python train.py --arch="unet" --model="text-conditioned image flow-matching model" --dataset="made-up road signs on poles" --train_examples=245000 --image_size=32 --horizontal_flip=false --conditioning="text" --objective="flow_matching" --cond_dim=128 --tokenizer="word" --vocab_size=55 --text_encoder_width=256 --text_encoder_layers=12 --text_encoder_norm="layernorm_no_bias" --text_encoder_norm_position="pre" --text_encoder_activation="squared_relu" --text_encoder_mlp_ratio=4 --text_encoder_head_dim=64 --text_encoder_fused_qkv=false --text_encoder_bias="none" --text_encoder_qk_norm=false --text_encoder_parallel_block=false --text_encoder_inner_norm=false --text_encoder_positions="learned" --cond_dropout=0.1 --logit_normal_time=false --norm="layernorm" --activation="silu" --widths=[64, 128, 192] --blocks_per_level=2 --scale_shift_norm=false --attention=true --upsampling="nearest_conv" --init="lecun_normal" --residual_init="none" --optimizer="adamw" --lr=0.0016 --beta1=0.9 --beta2=0.98 --eps=1e-08 --ema_decay=0.999 --steps=16000 --batch_size=128 --epochs=8.4 --lr_schedule="cosine" --final_lr_fraction=0.1 --warmup_steps=1600 --weight_decay=0.3
Rows from block 3 of the denoiser of a small text-conditioned image flow-matching model, named by matrix and row number. Rows with one number belong to one channel. Each number is 50 + 10 x the weight over its row's rms, rounded and kept within 0 to 99. All counts start at 0.
Before each channel's rows are labels from the 100 images, of 14976 (inputs lightly noised), where the channel reaches its highest value: "top examples" is what is common among them; "lies over" is the class under the peak. Only what is clearly more common there than usual is listed. The data: made-up road signs on poles. In brackets: how many of the 100.
# convs0: first 3x3 conv (model.enc.1.1.convs.0.weight, 128x128x3x3, each kernel summed), inputs 0-127
# convs1: second 3x3 conv (model.enc.1.1.convs.1.weight, 128x128x3x3, transposed, each kernel summed), outputs 0-127

top examples: blue rim (37); blue face (27)
lies over: rim (32)
convs0.117:45 40 38 47 45 51 54 48 47 69 35 67 34 54 49 50 47 49 59 51 60 46 48 35 48 60 62 45 53 38 63 62 50 35 62 55 43 47 53 41 50 40 48 39 52 46 52 47 56 40 40 48 54 47 34 46 54 45 47 55 50 74 51 57 30 48 64 59 59 35 47 64 60 54 47 43 50 41 52 55 56 51 50 58 57 46 42 56 23 54 63 55 68 60 66 60 61 56 48 58 46 49 38 58 53 67 48 37 38 31 66 28 66 38 60 41 59 54 46 43 64 36 60 35 74 34 46 63
convs1.117:58 56 56 61 55 63 74 54 60 48 50 33 62 49 63 41 47 60 32 45 54 55 56 59 37 40 50 55 49 52 42 30 57 53 41 41 49 54 50 55 49 54 47 51 53 66 45 58 16 53 46 44 59 63 62 53 40 51 56 53 50 19 60 49 60 56 47 64 45 58 59 59 76 47 49 53 56 51 51 49 42 46 46 50 45 60 65 54 56 45 50 43 51 54 44 37 27 66 54 49 43 51 55 43 51 42 43 55 68 65 26 43 44 64 62 61 43 44 74 42 38 41 38 47 61 48 56 51

top examples: purple rim (53); green face (48)
lies over: face (69)
convs0.65:49 49 76 58 75 49 69 51 49 37 56 63 38 53 62 48 48 42 63 56 64 74 53 59 61 60 53 59 50 44 60 54 46 53 62 65 59 62 55 51 65 58 53 55 62 46 62 63 49 59 60 57 58 58 57 54 64 52 41 46 41 58 58 57 58 55 61 48 52 52 59 41 50 48 61 67 53 72 49 62 55 62 52 69 58 47 54 56 67 45 57 51 51 51 62 56 72 62 62 48 47 52 71 36 47 57 58 51 67 55 65 42 67 68 54 36 59 43 70 46 54 59 48 50 53 54 59 55
convs1.65:52 60 46 46 45 49 50 55 56 63 47 43 58 57 46 53 54 58 51 53 54 24 40 44 38 43 38 39 67 51 38 62 47 43 58 38 37 31 61 37 48 74 53 44 43 47 44 40 44 50 43 34 42 54 46 65 43 45 43 61 58 62 31 49 51 68 35 66 56 61 52 69 36 54 43 65 41 44 70 41 59 55 55 51 50 65 44 38 49 56 51 66 45 60 42 48 32 59 38 49 54 64 54 54 70 54 47 45 34 62 45 50 45 34 56 70 49 66 46 46 60 57 50 54 65 64 36 48

top examples: blue rim (53); red face (31)
lies over: face (90)
convs0.36:50 53 67 54 50 41 52 43 63 42 53 56 44 55 48 47 44 56 37 46 62 58 50 46 40 56 57 51 45 56 47 70 36 55 44 41 52 39 53 32 48 51 40 45 44 51 56 60 58 54 34 37 48 41 64 51 55 38 52 47 48 39 44 61 57 58 54 50 64 38 59 42 72 50 52 59 41 64 51 46 58 51 53 38 50 49 60 29 57 61 58 54 58 45 28 46 37 55 41 66 49 43 54 61 33 56 64 52 58 58 76 75 44 62 59 39 48 48 70 65 58 37 26 41 46 55 46 23
convs1.36:55 58 50 56 54 49 46 57 57 61 54 43 62 53 36 49 51 57 65 49 53 59 54 64 58 54 43 59 50 51 39 47 56 49 58 55 42 57 41 58 56 54 65 56 61 25 45 42 30 36 62 62 53 49 43 49 50 64 54 58 67 53 56 48 63 42 41 52 49 57 61 52 63 55 49 37 70 48 54 51 57 53 46 61 47 67 55 72 52 44 48 52 36 40 54 51 27 69 60 55 43 45 49 53 75 49 52 46 62 44 50 52 39 39 47 53 44 42 45 32 46 63 54 49 25 44 56 92

top examples: blue face (30); green rim (29)
lies over: face (95)
convs0.46:39 46 42 47 60 49 71 67 66 54 55 61 58 38 45 63 43 71 51 57 35 56 51 58 76 62 58 57 54 37 57 49 57 53 31 49 48 53 44 64 52 55 47 35 52 52 76 49 59 49 66 51 55 52 62 54 54 48 58 43 51 64 45 39 66 51 57 39 42 52 67 39 27 63 53 52 42 41 36 68 49 51 64 50 50 47 41 63 50 48 62 55 46 64 61 64 41 58 51 39 48 46 72 53 65 62 57 72 61 59 56 34 50 58 58 61 52 67 49 63 52 49 47 52 51 53 43 51
convs1.46:62 66 38 44 38 46 45 63 40 57 44 53 54 47 45 37 63 39 56 47 40 56 65 52 34 49 57 46 48 60 58 49 45 53 58 40 50 63 56 48 44 55 57 74 47 87 45 52 54 43 40 58 57 42 41 62 43 46 44 51 42 61 63 64 22 60 47 60 47 65 50 39 47 43 37 48 57 57 49 44 43 59 49 43 54 44 60 29 44 56 56 64 34 22 54 43 52 57 58 53 51 55 26 54 18 54 59 56 51 54 53 44 45 41 52 60 46 60 57 46 46 49 47 40 45 44 61 54

top examples: blue face (40); purple face (28)
lies over: face (75)
convs0.35:54 66 62 50 57 49 52 62 75 61 51 50 55 45 54 58 58 55 62 50 49 57 74 48 56 65 59 50 45 63 47 35 56 57 61 59 58 54 46 51 65 71 45 59 58 57 62 54 54 51 51 51 49 46 61 45 63 53 63 57 67 64 53 59 45 46 49 37 58 54 63 40 45 59 64 56 67 66 19 59 59 59 53 60 57 52 58 83 63 52 60 59 49 61 49 59 52 57 55 63 51 32 53 54 58 59 64 56 64 64 59 50 59 45 48 48 56 56 68 55 58 47 60 53 39 61 53 56
convs1.35:55 46 29 53 53 55 55 58 29 53 49 53 43 42 55 44 52 36 56 63 45 48 23 58 48 60 33 43 44 62 64 52 42 50 55 55 45 43 66 41 37 60 54 57 59 77 50 56 68 58 52 57 47 39 29 49 32 37 54 57 33 49 53 49 34 62 40 62 48 43 41 47 46 40 52 42 40 61 68 45 32 74 56 54 61 46 45 30 50 50 53 54 43 39 44 49 40 41 56 58 42 60 46 34 29 41 41 63 39 45 56 45 52 49 68 66 51 62 51 48 50 41 52 47 46 41 61 55

top examples: white rim (48); struck through (45); face: black (33)
lies over: rim (57)
convs0.89:56 45 38 62 46 52 51 58 31 51 72 46 54 43 53 61 58 62 63 50 30 41 48 51 46 42 51 51 62 55 63 26 56 33 46 45 57 52 66 48 44 50 43 46 37 48 36 51 55 59 69 44 41 57 46 47 45 45 60 66 53 38 48 59 51 47 29 33 46 55 73 51 61 52 46 59 38 46 62 58 58 53 54 47 44 43 45 45 69 43 42 44 33 60 50 53 41 34 34 50 62 64 49 41 61 51 51 50 54 49 57 85 43 55 60 52 48 52 43 61 41 52 65 54 29 44 52 33
convs1.89:45 38 67 28 41 49 47 48 49 53 50 61 29 53 55 56 51 36 55 48 48 72 45 52 52 55 57 44 51 46 59 39 56 51 47 49 50 50 63 41 62 45 48 63 51 59 48 69 53 52 30 65 67 50 80 64 55 39 40 51 50 63 68 46 44 57 51 50 45 69 42 30 60 37 48 61 50 73 56 35 33 52 50 43 53 36 46 42 57 49 54 46 46 39 65 42 50 71 64 55 54 49 36 58 27 55 58 45 40 40 57 50 58 46 46 52 52 39 62 27 52 35 54 50 50 50 50 53

top examples: blue face (84); yellow rim (43)
lies over: face (96)
convs0.21:45 52 50 37 49 38 49 61 51 46 48 43 31 46 47 28 44 47 51 59 64 67 29 51 47 50 54 33 58 50 49 65 52 43 42 52 64 48 52 42 35 67 28 48 33 54 59 45 44 53 48 41 48 49 51 45 46 42 29 53 41 27 52 47 52 59 62 63 41 47 56 27 46 41 56 68 50 46 53 50 45 40 61 25 51 37 45 35 53 36 47 50 29 46 49 44 44 36 46 41 40 39 61 52 41 46 57 46 48 50 46 42 27 56 58 48 37 50 57 51 39 49 39 31 66 56 47 30
convs1.21:66 37 50 55 47 63 49 61 39 39 53 54 51 50 48 54 50 42 37 33 33 40 52 63 60 42 51 55 47 52 59 49 53 65 58 48 43 53 47 59 59 60 57 64 70 57 48 57 33 44 52 74 57 66 50 64 56 53 55 56 36 47 69 57 57 44 60 42 35 47 46 45 65 55 35 47 58 55 54 61 45 56 39 61 54 50 67 52 63 38 51 41 43 65 45 44 52 61 64 54 57 50 37 44 55 47 26 50 56 51 32 57 48 56 54 61 51 33 54 44 45 55 72 44 28 38 75 72

top examples: blue rim (43); yellow face (36)
lies over: rim (43)
convs0.113:44 44 67 50 50 43 46 58 38 46 69 48 58 38 45 47 53 67 39 38 45 40 61 53 35 46 45 72 42 60 56 64 43 46 47 38 54 49 47 53 51 42 57 66 52 63 44 58 49 54 50 39 46 57 62 54 44 51 73 55 57 42 57 40 58 64 44 41 42 72 58 28 46 40 47 57 66 58 57 40 62 33 51 50 52 60 52 28 63 50 39 61 48 32 41 41 51 40 45 55 48 49 45 60 47 60 49 61 58 48 43 77 43 52 43 46 47 52 39 64 42 49 41 35 46 55 33 19
convs1.113:55 68 46 40 56 64 39 49 64 52 41 47 35 52 42 54 52 36 77 53 45 68 50 55 52 56 52 45 49 51 41 46 68 58 41 52 53 49 48 58 44 57 61 65 58 34 54 45 41 51 58 49 53 47 41 57 64 76 42 44 67 56 69 55 61 39 48 44 39 54 53 41 67 55 42 45 73 41 46 50 48 67 46 48 48 53 52 72 46 39 52 46 44 39 48 52 42 64 61 57 53 47 58 52 66 49 69 44 43 53 42 42 44 34 66 47 55 40 47 37 44 51 48 46 22 44 52 77

top examples: white rim (29); brown face (25)
lies over: face (50)
convs0.73:57 58 67 54 49 50 57 58 66 52 49 53 51 49 53 59 60 40 55 51 69 64 69 51 66 64 60 60 52 64 55 65 63 63 61 62 56 55 56 59 60 59 57 64 58 56 67 50 50 66 57 63 69 44 54 50 58 50 48 63 64 66 61 60 64 65 55 47 51 59 59 55 52 56 56 53 74 59 46 51 59 58 47 67 53 49 65 75 62 58 55 54 53 55 52 49 56 67 51 53 55 53 57 52 55 56 61 53 66 68 55 66 48 63 66 61 68 46 66 62 57 63 48 50 59 49 57 62
convs1.73:62 42 56 45 65 64 58 49 57 57 54 58 68 51 62 52 52 64 54 52 58 44 21 62 42 57 31 50 57 55 54 49 38 29 54 41 34 33 58 31 59 66 64 55 27 38 46 51 42 46 56 35 37 56 35 49 39 50 46 58 42 61 27 44 48 64 37 57 49 48 49 60 43 43 51 47 43 52 65 39 47 69 60 54 56 69 45 35 64 50 55 52 41 61 49 56 44 60 49 52 52 60 59 40 43 56 48 59 36 45 58 46 55 35 45 32 41 57 57 38 51 58 54 50 53 58 42 33

top examples: purple rim (53); green face (26)
lies over: face (53)
convs0.123:42 59 54 60 68 59 42 62 60 50 53 62 63 49 58 57 55 65 57 47 46 50 66 68 44 47 53 61 60 52 66 21 73 61 73 58 41 55 59 77 65 53 69 61 68 48 43 61 61 47 43 52 52 60 60 49 56 55 59 44 55 59 54 61 40 57 62 44 58 67 63 59 51 36 42 39 48 60 52 38 59 50 48 48 51 65 55 74 51 57 53 59 42 44 55 39 63 59 44 52 54 50 39 40 57 59 64 56 49 54 60 43 50 52 48 74 43 50 56 46 47 55 52 53 40 36 55 49
convs1.123:46 62 43 66 45 64 64 51 49 46 61 51 39 50 51 61 45 43 58 55 48 31 39 68 47 61 43 59 52 55 35 49 26 52 57 49 62 32 53 40 59 48 55 53 51 74 45 45 40 53 54 44 56 51 43 74 49 47 21 70 22 65 39 41 64 32 40 35 44 50 37 51 38 54 54 58 54 41 55 51 42 64 55 55 56 54 47 31 59 45 62 50 46 41 39 53 64 50 50 50 47 50 61 59 43 56 55 43 39 49 60 60 48 42 59 45 48 41 70 64 56 48 49 54 62 62 45 56